config.yaml
model: "spectrogram enhancement model"
dataset: "notes from a synthesiser with random patches"
train_examples: 78125
noise_aug: 0.002
n_mels: 64
hop_length: 160
input: "log_mel"
win_length: 400
task: "enhancement"
loss: "mse"
arch: "unet"
norm: "batchnorm"
hidden_act: "silu"
pixel_unshuffle: 2
widths: [64, 128, 256, 256]
blocks_per_level: 3
block: "sep"
attention: false
upsampling: "pixel_shuffle"
init: "kaiming_normal"
residual_init: "none"
optimizer: "soap"
beta2: 0.95
learning_rate: 0.004
beta1: 0.95
shampoo_beta: 0.95
eps: 1e-08
precondition_frequency: 20
max_precond_dim: 1024
merge_dims: true
one_sided: false
adamw_lr_other_params: 0.0029
max_grad_norm: 1.0
ema_decay: 0.999
max_steps: 4000
batch_size: 128
epochs: 6.6
lr_schedule: "cosine"
final_lr_fraction: 0
warmup_steps: 200
weight_decay: 0.1
adamw_weight_decay_other_params: 0.01
Rows from block 7 of a small spectrogram enhancement model, named by matrix and row number. Rows with one number belong to one channel. Each number is 50 + 15 x the weight over its row's rms, rounded and kept within 0 to 99. All counts start at 0.
After each channel's rows are labels from the 100 clips, of 14976, where the channel reaches its highest value: "peak in band" is the frequency band that holds the peak. Only what is clearly more common there than usual is listed. The data: notes from a synthesiser with random patches.
# convs1: first pointwise conv (model.enc.2.1.convs.1.weight, 256x256x1x1), inputs 128-191
# convs3: second pointwise conv (model.enc.2.1.convs.3.weight, 256x256x1x1, transposed), outputs 128-191

convs1.119:60 45 52 73 33 51 46 53 74 43 55 63 59 52 42 66 69 40 42 34 28 41 43 40 38 53 74 44 52 65 64 37 80 32 55 51 46 43 54 64 46 42 37 22 56 63 53 77 61 40 52 54 73 15 34 29 40 65 72 73 64 44 56 70
convs3.119:54 50 32 60 63 61 34 62 27 40 26 48 76 56 45 61 75 51 48 32 74 59 56 71 45 57 89 47 75 53 59 48 62 50 38 43 50 25 51 55 51 72 50 46 55 39 44 71 46 64 65 53 61 28 71 61 10 67 29 50 50 81 52 93
peak in band: 4000 to 8000 Hz

convs1.234:37 38 33 42 28 68 57 53 57 21 40 40 65 93 53 46 74 29 54 50 53 30 43 33 52 73 28 35 60 53 41 79 60 62 42 37 41 68 46 66 72 63 60 66 44 39 33 67 55 62 45 77 42 20 52 67 38 43 41 28 52 51 45 42
convs3.234:58 54 50 42 64 56 64 31 37 33 05 58 77 49 79 41 17 49 54 27 47 51 70 34 39 52 44 46 43 46 63 45 37 31 35 47 48 09 45 42 62 53 35 64 42 48 27 50 48 54 57 53 51 33 47 43 51 54 48 22 63 43 51 51
peak in band: 500 to 1000 Hz; 1000 to 2000 Hz

convs1.44:39 65 37 35 55 50 47 43 46 37 50 40 77 58 44 35 38 55 52 40 52 42 31 64 74 85 32 68 49 46 58 62 55 43 38 45 71 37 41 48 31 51 40 42 63 56 33 50 69 41 14 52 79 38 70 60 46 49 63 70 65 32 39 57
convs3.44:49 54 42 44 82 38 58 63 65 69 93 37 68 65 28 56 46 45 51 40 63 43 60 45 79 28 39 36 50 44 61 74 70 63 45 12 59 69 38 42 39 51 63 32 39 51 29 36 53 18 72 32 64 45 41 43 85 44 71 64 49 34 71 63
peak in band: 2000 to 4000 Hz

convs1.32:56 33 48 34 55 99 53 52 30 60 53 53 43 51 86 42 36 10 54 27 65 73 72 51 27 47 38 46 60 45 71 71 84 61 45 32 53 60 51 54 57 38 60 67 40 58 38 31 49 59 75 54 64 38 47 35 54 55 49 66 19 32 54 31
convs3.32:42 52 49 67 42 49 46 69 73 45 36 63 63 49 61 53 21 60 41 47 32 47 49 42 71 52 64 39 33 53 71 41 44 34 78 48 47 64 79 47 55 68 61 66 13 38 72 43 26 74 56 50 47 33 53 70 65 56 63 88 49 47 57 40
peak in band: 500 to 1000 Hz

convs1.148:61 36 72 42 66 54 51 39 52 69 49 53 45 65 56 67 87 48 22 34 39 52 16 57 19 50 29 53 39 52 38 37 40 62 58 41 51 46 49 48 61 27 62 53 43 14 70 38 63 47 58 26 45 66 71 41 48 40 71 84 62 55 36 78
convs3.148:60 51 61 36 48 61 65 61 37 33 38 49 52 48 87 30 30 30 48 61 52 42 33 53 51 42 83 57 40 43 60 23 45 38 28 49 50 40 39 46 48 69 39 45 45 55 64 49 53 54 42 68 46 43 37 69 32 12 25 42 49 46 46 50
peak in band: 500 to 1000 Hz; 250 to 500 Hz

convs1.80:29 69 44 48 17 51 15 50 51 47 45 70 71 45 70 51 51 61 35 59 47 28 50 35 69 43 68 54 48 34 33 46 34 50 36 25 71 45 58 46 31 52 42 59 62 36 52 59 52 42 49 90 53 47 32 47 39 55 54 35 52 50 52 31
convs3.80:76 35 53 41 23 45 40 57 47 70 42 63 43 59 40 38 16 47 61 59 28 61 61 55 34 53 53 48 40 64 28 28 46 29 60 76 34 39 53 51 74 23 53 51 22 71 54 50 43 49 46 35 46 34 49 63 50 28 66 57 55 71 27 26
peak in band: 4000 to 8000 Hz

convs1.12:60 53 44 26 50 80 42 54 69 49 50 63 48 46 59 44 25 49 55 66 35 64 41 54 43 80 35 59 49 51 67 45 56 36 33 60 70 47 54 17 58 35 46 28 30 44 44 35 51 55 81 47 46 82 62 66 52 49 72 47 56 42 56 93
convs3.12:53 39 61 34 41 55 53 42 65 73 61 45 25 60 66 70 38 59 55 43 52 44 41 26 23 40 66 54 43 41 47 60 53 38 63 56 48 72 22 52 43 62 39 45 75 45 43 54 56 52 37 52 66 51 02 22 59 44 47 43 66 38 46 13
peak in band: 250 to 500 Hz

convs1.212:50 40 55 57 41 54 36 46 49 62 99 55 40 57 34 44 55 43 70 35 33 46 49 62 52 60 71 48 24 47 65 51 47 56 47 39 40 46 54 48 40 72 44 43 46 17 50 75 66 49 58 90 38 66 66 57 69 71 57 66 59 45 50 76
convs3.212:63 60 37 44 53 53 48 56 43 65 47 57 30 37 35 65 62 47 39 48 61 46 34 40 24 04 64 65 37 77 41 75 50 36 76 61 60 41 55 34 49 27 35 65 63 47 66 32 77 36 58 68 50 55 19 29 50 86 29 35 50 64 42 54
peak in band: 0 to 250 Hz; 250 to 500 Hz

convs1.118:22 31 31 61 65 53 37 37 38 60 32 57 66 66 67 50 57 17 59 58 27 34 44 49 33 54 59 40 82 55 31 27 48 75 32 54 35 51 65 43 62 47 58 50 50 46 53 56 39 55 40 47 36 44 51 49 33 42 42 41 42 46 60 37
convs3.118:50 59 35 48 73 51 29 69 54 46 52 57 60 44 51 43 43 41 43 59 69 44 71 29 58 57 52 42 62 53 49 26 44 49 25 53 40 32 39 53 60 38 55 75 46 58 30 61 70 33 52 64 41 75 61 52 31 52 44 68 54 71 28 18
peak in band: 250 to 500 Hz; 500 to 1000 Hz

convs1.131:60 52 44 56 29 39 55 24 49 38 77 53 67 62 63 46 41 51 72 56 66 53 64 14 37 71 48 40 51 33 51 50 50 65 61 49 47 57 39 52 28 16 79 57 29 41 42 54 41 69 38 43 57 49 32 85 70 66 52 42 49 48 66 42
convs3.131:83 48 55 47 53 23 45 42 51 40 37 59 54 43 33 42 35 49 61 25 51 59 35 49 61 26 61 47 91 54 62 46 31 55 51 39 68 65 37 51 36 55 16 42 51 41 54 59 74 46 33 53 34 77 50 00 58 54 43 41 88 39 42 57
peak in band: 0 to 250 Hz

convs1.43:53 52 53 56 33 46 25 49 28 39 71 46 87 75 48 09 67 46 61 53 51 44 44 41 46 43 34 50 61 47 38 62 50 36 40 50 60 49 47 58 45 57 46 51 69 41 36 63 60 63 79 89 57 50 76 32 33 27 76 48 61 34 67 62
convs3.43:53 54 42 48 56 63 52 30 42 45 38 37 25 62 53 61 68 65 51 24 43 37 61 62 64 49 62 57 55 35 62 51 55 49 41 38 61 50 58 56 60 64 38 46 40 48 52 49 81 73 46 44 61 57 41 76 33 79 56 58 54 23 38 51
peak in band: 0 to 250 Hz

convs1.201:60 57 38 69 45 38 40 33 48 51 51 78 57 40 48 41 25 75 42 49 37 57 44 43 39 44 43 50 41 46 53 51 37 73 48 63 50 42 61 59 64 62 45 37 68 54 23 58 49 59 50 49 20 50 67 53 40 36 49 56 57 87 31 60
convs3.201:63 64 43 47 56 31 51 63 63 36 35 61 48 49 66 61 36 57 49 53 42 49 38 84 62 56 49 48 23 44 55 54 48 41 45 24 52 37 70 04 51 28 68 59 99 71 59 45 59 62 48 51 61 48 59 56 26 40 58 42 47 49 57 42
peak in band: 0 to 250 Hz

convs1.116:41 22 39 53 52 29 63 33 53 57 40 74 50 48 67 57 50 29 34 44 49 62 33 32 41 59 38 57 66 41 56 47 48 66 52 89 66 45 49 65 36 58 37 39 46 40 43 18 73 57 59 50 51 75 26 41 39 34 33 65 62 65 56 55
convs3.116:30 44 30 35 43 33 54 61 58 27 69 52 58 60 47 60 63 11 53 81 63 41 51 44 47 75 35 65 53 62 47 43 09 35 59 54 39 61 46 27 50 33 68 49 64 69 62 52 41 66 54 63 19 62 38 39 76 80 29 49 43 37 55 45
peak in band: 250 to 500 Hz

convs1.190:70 48 39 46 37 42 50 74 52 49 49 51 57 67 49 37 28 39 49 44 76 56 56 59 40 47 33 47 68 58 48 36 49 37 25 50 40 89 49 77 44 53 51 67 31 48 80 43 18 58 65 65 52 43 51 29 59 44 67 59 72 74 21 52
convs3.190:81 54 27 39 76 62 57 40 53 15 54 44 41 72 44 66 78 66 37 65 69 35 56 29 34 33 46 35 83 47 39 52 52 39 43 53 47 57 49 29 52 26 48 36 30 57 75 23 45 72 61 60 37 61 36 65 52 55 60 42 52 73 53 60
peak in band: 1000 to 2000 Hz

convs1.100:59 45 50 41 55 47 37 25 33 33 72 50 41 64 43 44 66 65 26 49 58 44 77 58 50 54 61 51 51 49 16 56 54 41 64 19 46 49 47 24 61 71 31 59 68 44 44 32 44 63 35 57 46 57 59 39 43 33 52 44 77 51 69 62
convs3.100:48 39 66 00 43 58 52 50 38 45 54 46 15 78 57 38 29 41 66 58 31 49 52 50 50 67 72 59 74 35 61 36 38 18 50 37 59 42 64 40 45 43 55 81 63 54 20 71 50 54 52 29 51 62 64 61 63 52 48 44 83 66 50 49
peak in band: 250 to 500 Hz

convs1.196:40 48 43 73 37 84 42 56 42 43 46 46 53 59 18 66 58 49 57 57 37 68 48 53 45 43 31 42 28 87 60 38 47 59 74 80 35 57 29 48 42 52 64 36 34 29 67 23 40 79 69 55 10 74 48 62 79 57 44 52 77 54 81 44
convs3.196:52 65 66 43 12 42 53 68 38 30 40 76 56 61 24 35 52 57 50 40 58 48 51 54 64 43 39 48 50 39 55 45 29 53 64 45 35 65 44 27 29 89 53 69 57 83 34 34 06 51 50 59 57 41 59 41 83 67 63 48 55 58 65 38
peak in band: 500 to 1000 Hz

convs1.198:63 54 41 45 54 69 54 37 62 55 38 51 48 43 37 49 51 44 67 67 43 24 52 29 56 78 45 46 61 29 24 24 05 39 56 74 67 41 64 73 48 58 39 64 39 46 77 39 44 54 47 78 55 55 36 41 54 41 52 52 67 76 61 39
convs3.198:64 84 50 44 52 42 53 43 47 29 31 47 28 30 51 65 86 60 55 29 33 52 44 63 28 58 59 55 64 43 58 27 18 64 33 49 49 46 33 79 68 76 35 29 60 66 20 51 27 90 44 43 30 46 71 39 41 49 65 36 63 45 57 12
peak in band: 500 to 1000 Hz

convs1.112:20 40 37 45 63 47 32 57 45 15 40 74 34 50 54 42 41 53 83 63 53 54 63 54 38 64 48 62 63 52 61 45 43 61 70 18 69 48 26 38 52 39 63 30 37 58 46 57 43 58 48 42 52 33 67 40 68 36 57 31 50 49 48 87
convs3.112:29 56 36 59 53 37 54 62 49 36 81 53 68 40 48 58 44 49 69 66 51 43 84 84 53 68 40 38 30 31 46 52 46 71 51 33 60 28 40 75 79 64 47 12 47 70 30 42 53 50 30 37 55 50 38 55 51 30 33 64 60 54 44 54
peak in band: 4000 to 8000 Hz

convs1.16:72 34 41 40 46 38 66 38 53 76 43 40 24 54 34 37 23 12 41 72 47 49 27 64 43 33 26 58 39 44 76 53 58 52 67 40 24 51 46 45 68 57 50 61 66 36 47 30 49 63 49 51 38 50 43 81 32 40 49 62 30 25 50 51
convs3.16:16 70 36 34 63 36 53 28 53 38 41 62 41 60 36 71 66 66 28 14 51 61 51 27 70 69 55 49 38 86 63 70 62 44 62 48 32 53 15 66 54 48 53 22 80 75 48 54 50 48 36 43 41 28 52 56 70 39 47 78 35 79 26 65
peak in band: 1000 to 2000 Hz

convs1.245:72 48 27 47 31 75 30 30 75 51 48 64 75 38 35 31 21 65 29 58 34 53 66 51 62 50 50 55 51 49 65 35 63 31 59 50 51 54 51 21 46 38 55 44 49 35 57 49 28 74 65 32 42 61 67 63 40 44 32 17 59 69 54 66
convs3.245:37 50 31 66 38 27 24 40 60 48 40 34 59 55 51 63 38 57 68 50 46 34 49 54 47 34 66 51 81 62 47 99 62 51 27 48 51 60 49 58 48 43 60 62 46 60 24 56 38 77 61 48 46 57 29 48 35 35 60 42 55 32 87 70
peak in band: 0 to 250 Hz

convs1.154:80 48 34 44 37 43 27 60 56 57 39 40 56 39 43 41 51 58 39 50 67 60 53 76 50 54 68 67 51 49 71 73 63 70 45 46 49 57 57 98 44 28 55 36 32 15 54 46 54 55 19 31 63 39 58 39 13 31 55 33 44 57 56 45
convs3.154:41 64 50 53 51 46 45 41 50 64 55 70 51 57 52 65 40 39 47 41 48 50 49 50 61 57 47 29 40 42 32 39 59 69 64 74 44 65 23 61 14 17 42 36 24 50 81 41 45 42 55 56 66 16 65 19 95 60 26 41 41 44 57 53
peak in band: 1000 to 2000 Hz

convs1.205:54 56 49 67 64 64 39 37 43 53 43 62 17 71 51 54 51 37 24 53 26 46 51 48 68 36 50 43 34 53 53 70 42 60 36 71 54 23 57 57 41 60 57 37 51 63 24 49 46 40 38 68 59 65 64 74 37 48 53 73 45 32 53 53
convs3.205:51 35 95 51 34 53 40 51 35 50 68 38 40 63 65 52 73 62 42 66 49 54 62 58 57 53 42 44 39 53 52 55 62 36 68 41 46 55 30 38 61 90 57 64 51 66 38 70 40 13 50 75 69 47 93 73 44 44 56 50 51 80 66 41
peak in band: 0 to 250 Hz; 250 to 500 Hz

convs1.111:55 55 64 33 72 39 49 35 43 64 52 63 56 51 54 63 43 60 39 27 44 43 46 24 77 36 67 31 33 60 27 28 41 45 65 54 26 37 53 42 43 35 62 10 29 48 71 56 34 45 53 25 54 59 34 56 63 71 68 51 40 35 41 27
convs3.111:47 69 40 34 63 57 24 64 52 41 86 42 15 34 64 65 39 44 42 50 49 38 79 51 43 35 22 50 50 62 44 23 36 37 54 43 50 49 41 72 42 45 60 29 84 69 37 37 44 37 13 64 48 55 75 48 55 61 83 65 50 34 59 23
peak in band: 500 to 1000 Hz

convs1.240:55 31 21 48 55 26 31 52 52 73 59 49 86 52 70 32 33 32 71 54 49 22 45 50 41 55 61 60 46 54 69 55 49 87 43 62 61 45 60 54 39 53 44 23 49 34 33 25 10 70 76 74 50 36 53 37 16 64 40 73 74 51 54 26
convs3.240:49 72 25 91 50 60 57 54 54 68 63 56 70 70 51 54 15 65 45 37 61 60 39 48 44 37 59 41 62 51 55 26 25 80 66 51 54 55 66 28 43 75 56 50 45 57 59 61 46 60 42 75 53 53 80 56 45 43 36 40 63 56 33 68
peak in band: 0 to 250 Hz

convs1.78:67 46 38 08 55 53 29 54 68 43 34 70 70 54 71 76 59 51 68 55 48 57 61 33 62 56 55 44 49 55 35 13 26 93 29 29 57 50 57 45 70 51 35 61 10 52 36 80 41 24 69 58 58 48 38 60 23 70 54 64 41 62 43 47
convs3.78:75 80 44 40 55 61 44 48 37 58 74 26 53 33 50 42 39 50 83 56 43 39 53 14 40 59 37 53 43 31 19 51 41 60 87 57 64 51 46 75 63 58 51 51 99 50 34 48 78 31 21 44 33 41 53 41 63 55 42 49 55 47 74 59
peak in band: 1000 to 2000 Hz; 500 to 1000 Hz

convs1.130:24 61 72 48 52 45 54 37 44 62 22 54 42 53 15 33 74 38 33 30 46 43 37 64 48 43 46 50 82 49 35 41 53 61 63 50 25 75 54 40 51 59 70 53 37 27 57 67 50 64 30 29 64 71 69 71 41 22 37 32 41 30 51 39
convs3.130:30 55 39 76 21 58 48 69 50 56 69 45 17 51 33 65 39 18 43 42 55 62 63 52 59 43 55 41 47 46 46 59 59 71 41 58 48 48 66 54 40 43 39 53 67 41 24 05 46 49 39 57 46 37 46 61 45 51 30 30 33 67 63 33
peak in band: 4000 to 8000 Hz

convs1.71:44 68 52 62 62 40 81 55 60 53 71 15 31 66 66 43 31 56 51 43 57 41 45 61 41 48 74 60 35 63 47 57 41 77 38 66 59 29 61 72 32 37 48 45 51 60 04 39 78 32 52 47 40 66 37 42 45 42 05 59 07 43 59 74
convs3.71:57 44 33 55 48 56 41 57 62 58 46 68 41 39 42 79 59 34 46 54 37 30 51 43 62 57 63 52 43 41 77 53 45 55 45 51 38 54 46 67 42 65 48 43 43 73 58 34 91 55 66 56 50 41 63 32 21 17 37 24 39 55 50 68
peak in band: 0 to 250 Hz

convs1.106:48 20 31 55 19 54 49 45 68 47 43 49 72 82 56 70 34 43 23 65 45 37 54 42 51 44 51 62 57 17 57 42 52 59 65 46 57 63 76 42 32 60 45 40 37 39 58 44 71 52 61 68 58 49 54 58 56 50 60 34 43 57 53 56
convs3.106:54 80 61 49 12 11 69 47 37 57 41 36 67 14 25 51 46 58 45 61 44 54 43 53 35 43 49 38 62 49 58 22 34 52 54 62 43 48 32 55 46 40 41 56 09 44 30 37 39 36 84 67 53 52 30 41 46 58 47 32 74 58 58 42
peak in band: 4000 to 8000 Hz

convs1.45:61 54 45 45 56 52 50 09 41 45 47 29 61 50 88 68 59 44 75 42 53 59 52 81 59 56 59 42 60 44 52 50 60 33 53 34 41 72 48 40 46 39 47 43 54 30 37 54 45 47 75 67 38 45 52 76 76 51 47 44 67 63 63 82
convs3.45:64 47 48 38 69 46 34 47 25 49 28 45 20 42 69 66 54 50 64 64 53 69 12 29 48 51 39 70 63 28 67 64 30 41 50 33 50 90 50 45 63 31 28 40 31 30 58 64 71 77 65 38 50 64 40 50 62 48 44 34 80 57 60 19
peak in band: 0 to 250 Hz

convs1.238:42 44 65 05 57 59 65 43 57 29 35 68 52 25 74 60 56 64 54 53 42 40 93 48 46 54 46 60 56 52 34 52 59 47 38 56 62 73 47 49 48 56 61 28 74 33 73 65 39 21 69 31 57 39 49 53 66 68 38 67 56 31 42 43
convs3.238:48 43 29 66 75 54 33 76 44 41 41 55 30 30 57 68 62 57 67 66 31 66 75 78 39 42 59 25 59 58 74 47 27 24 33 60 42 72 29 57 53 77 33 66 45 40 38 37 47 75 62 76 48 73 69 62 57 35 79 59 65 48 37 25
peak in band: 500 to 1000 Hz; 1000 to 2000 Hz

convs1.252:44 61 56 55 74 62 44 69 52 68 69 40 45 60 53 39 42 47 56 67 53 58 35 25 53 46 36 54 32 73 35 36 44 61 43 18 54 79 46 60 42 19 54 41 50 44 32 74 60 35 59 41 29 44 54 66 68 59 34 50 41 51 40 30
convs3.252:49 43 26 48 44 41 40 76 60 36 38 74 46 91 42 46 56 50 58 50 48 57 50 39 43 32 58 20 72 46 60 14 48 46 81 53 57 55 61 51 21 26 23 92 54 64 43 32 70 53 25 69 35 75 44 54 40 22 54 74 51 59 57 72
peak in band: 0 to 250 Hz

convs1.210:89 62 67 32 46 30 79 53 46 46 72 63 28 53 55 42 67 27 40 61 47 32 56 24 45 40 50 44 53 34 28 50 37 28 49 50 57 49 58 33 30 32 36 56 58 99 46 52 62 49 29 19 57 36 35 21 36 40 60 67 63 39 43 45
convs3.210:35 47 56 54 44 55 71 63 35 45 38 69 61 42 60 43 50 51 64 68 61 46 51 59 73 20 75 53 38 50 54 47 51 26 45 42 53 52 62 50 49 54 56 23 51 51 42 33 33 40 33 52 29 38 37 59 63 83 38 34 70 39 59 54
peak in band: 250 to 500 Hz

convs1.81:48 68 70 44 69 63 57 36 63 38 53 34 53 59 24 43 13 26 61 21 50 52 42 51 50 50 33 54 57 49 52 25 55 34 62 21 55 38 60 47 53 28 53 75 45 41 45 63 46 59 62 68 61 53 60 51 89 18 60 55 32 29 33 51
convs3.81:36 64 55 49 45 63 45 46 36 69 08 51 53 59 55 51 35 67 52 85 38 57 47 43 38 56 75 60 59 41 39 27 78 41 74 48 50 39 42 38 45 38 57 14 53 31 36 32 82 34 49 67 47 43 87 86 16 70 42 44 56 29 40 54
peak in band: 1000 to 2000 Hz

convs1.120:78 61 42 45 41 70 26 48 41 52 33 61 52 54 64 39 50 23 59 61 40 46 66 58 26 33 77 37 26 58 66 52 60 33 76 41 41 33 41 47 34 73 46 31 33 53 56 77 48 29 62 87 57 75 63 26 48 72 55 62 53 60 48 49
convs3.120:51 42 28 34 49 54 49 82 48 37 54 46 49 46 39 60 45 65 80 75 71 10 64 29 55 28 31 44 64 27 54 66 28 54 42 04 56 56 43 44 42 22 72 61 44 55 63 54 49 57 68 59 46 73 46 26 17 47 55 63 65 77 48 53
peak in band: 0 to 250 Hz

convs1.56:60 35 55 27 23 51 35 52 65 46 49 59 58 53 41 23 59 55 35 53 69 47 57 45 34 71 33 52 65 45 20 70 53 32 72 66 62 46 63 29 35 37 69 38 24 59 51 58 41 19 40 65 73 50 51 17 67 62 51 49 43 56 44 51
convs3.56:31 65 55 49 19 42 69 76 35 60 23 93 40 57 36 54 50 55 37 51 12 63 75 60 57 44 59 44 44 63 54 68 68 61 51 50 44 48 54 52 39 58 58 48 35 30 67 46 31 89 37 55 68 74 36 48 56 47 41 75 58 48 15 75
peak in band: 4000 to 8000 Hz

convs1.235:46 60 39 58 52 13 26 38 58 34 68 50 48 27 58 49 40 70 77 63 50 44 48 33 72 21 50 37 53 66 60 69 31 55 46 21 29 50 62 49 47 68 46 53 75 36 72 70 46 64 24 21 51 46 54 88 38 46 72 59 54 73 46 17
convs3.235:55 60 33 51 54 20 57 52 26 52 24 41 26 55 44 31 48 31 69 45 65 48 37 40 88 70 25 41 69 70 63 58 56 78 46 48 43 59 51 49 37 73 43 45 45 57 48 49 32 61 36 47 45 65 70 13 55 34 55 47 57 38 38 46
peak in band: 250 to 500 Hz

convs1.191:67 65 42 59 40 36 47 40 21 58 16 46 42 56 17 45 53 29 48 60 59 48 47 44 58 43 61 58 46 67 66 76 35 63 42 31 43 45 68 49 55 67 43 32 27 70 56 93 44 41 42 30 36 50 73 37 48 47 66 49 38 47 58 19
convs3.191:34 43 69 32 57 59 62 55 52 41 47 31 56 60 66 61 33 38 22 55 47 69 48 63 55 57 54 67 41 54 78 48 39 78 52 53 51 63 59 29 40 67 75 51 66 39 44 51 19 65 44 73 43 61 55 75 91 32 38 69 72 59 66 21
peak in band: 500 to 1000 Hz

convs1.75:50 23 52 63 26 55 52 45 67 53 73 53 75 43 43 53 48 49 26 46 58 58 61 73 53 73 37 60 58 53 50 47 72 40 95 80 66 42 53 50 59 30 61 62 45 67 71 34 56 57 45 69 45 61 63 50 48 20 67 65 38 35 56 63
convs3.75:56 26 60 50 55 46 57 44 60 60 46 60 66 37 53 44 68 73 54 51 38 49 41 30 74 72 35 73 30 51 41 61 26 23 46 53 40 62 66 40 48 63 27 68 31 50 62 42 72 55 63 30 64 51 58 43 51 34 46 36 34 30 74 46
peak in band: 4000 to 8000 Hz

convs1.1:54 42 57 43 72 26 49 52 59 48 54 42 60 39 76 57 49 58 36 50 53 44 34 45 60 56 40 36 58 46 63 45 63 66 23 36 65 32 67 49 57 36 42 31 26 86 37 99 51 58 57 34 34 44 47 67 65 46 42 88 55 35 64 63
convs3.1:38 52 52 65 29 53 53 53 23 29 38 29 36 35 50 60 72 29 68 41 40 65 52 49 68 58 43 58 43 45 49 53 70 22 36 48 46 49 62 66 71 44 63 40 43 56 69 71 49 39 57 50 38 38 77 51 39 19 67 60 75 45 31 47
peak in band: 1000 to 2000 Hz

convs1.143:32 48 66 46 26 71 46 85 50 40 57 60 53 57 71 65 68 35 67 54 46 44 18 42 41 75 68 56 35 44 49 55 54 31 52 52 48 30 49 59 39 53 64 41 62 51 49 13 49 35 64 51 57 48 63 60 59 17 62 58 46 27 84 51
convs3.143:54 50 38 42 46 43 24 52 36 42 54 63 67 64 60 47 19 62 51 37 48 54 78 78 57 45 58 55 50 29 48 67 53 57 46 35 70 29 59 58 77 51 40 44 31 98 36 51 38 63 46 65 67 60 37 56 67 47 59 47 33 91 39 51
peak in band: 4000 to 8000 Hz

convs1.128:54 61 68 45 47 58 60 27 54 22 41 51 47 26 47 55 44 52 56 27 43 62 76 43 37 56 53 66 65 54 63 52 28 41 44 62 37 71 55 67 73 49 22 35 76 49 42 57 31 12 49 33 42 21 63 42 66 17 21 49 38 49 35 60
convs3.128:63 58 62 53 47 42 71 52 48 47 41 31 49 34 57 48 48 41 54 40 69 67 45 37 45 62 57 48 35 37 90 11 58 55 25 37 31 49 42 54 56 60 47 47 39 72 44 50 54 26 53 35 32 68 55 24 23 46 60 34 49 49 45 42
peak in band: 500 to 1000 Hz; 1000 to 2000 Hz

convs1.231:65 48 59 75 48 45 34 60 48 68 52 55 57 56 53 31 46 92 65 49 30 59 68 41 27 46 57 46 58 44 55 45 50 45 66 62 53 40 54 60 65 79 15 59 54 30 40 51 81 72 59 46 51 41 69 45 52 56 71 62 40 47 55 53
convs3.231:64 75 56 53 54 51 40 29 36 66 50 36 49 57 40 41 41 34 28 38 58 60 45 27 53 67 52 31 65 22 50 64 28 78 51 37 37 63 59 44 64 37 48 36 60 57 56 38 52 58 68 29 32 46 64 72 41 44 46 59 62 34 49 53
peak in band: 0 to 250 Hz

convs1.225:32 54 36 56 44 59 61 58 53 43 26 66 44 53 50 23 38 25 46 64 09 82 70 47 74 48 44 63 34 88 49 62 51 46 57 67 64 42 64 50 68 37 48 50 69 60 36 41 62 40 68 57 62 66 35 54 37 42 42 36 28 63 63 36
convs3.225:20 50 46 24 33 68 47 57 59 42 52 36 36 55 47 40 40 64 30 50 26 53 51 27 58 43 59 61 88 33 64 51 38 31 44 85 30 40 30 51 50 29 66 40 55 46 36 55 59 37 46 16 34 58 33 75 65 76 68 58 64 23 41 81
peak in band: 1000 to 2000 Hz

convs1.189:44 56 48 29 52 68 25 28 50 57 63 18 62 74 55 50 69 36 47 55 34 27 53 55 47 31 52 55 76 27 35 45 62 24 37 55 31 40 55 34 52 59 59 61 65 54 73 62 75 46 43 35 33 39 54 24 33 41 40 57 43 30 51 61
convs3.189:79 61 53 23 68 31 45 51 49 70 39 38 37 49 73 46 42 27 46 70 32 71 53 38 50 80 58 33 42 65 39 58 23 20 38 65 39 63 61 48 54 65 38 72 79 44 46 47 52 68 60 38 32 52 43 56 23 29 45 23 45 34 50 45
peak in band: 250 to 500 Hz; 500 to 1000 Hz

convs1.192:66 41 53 26 58 53 46 60 27 42 61 65 61 57 50 50 46 43 13 62 38 80 36 37 46 74 47 59 48 56 38 37 49 48 53 61 62 32 41 62 38 64 37 65 53 88 91 36 68 47 77 60 53 40 40 36 81 54 49 50 47 63 35 54
convs3.192:46 22 59 38 23 48 50 59 83 60 26 50 39 69 46 56 77 62 60 38 37 55 44 57 54 62 50 59 73 51 42 57 74 46 42 27 37 78 61 95 51 67 19 30 27 47 57 69 55 47 32 38 45 39 43 55 55 42 71 44 03 40 46 85
peak in band: 500 to 1000 Hz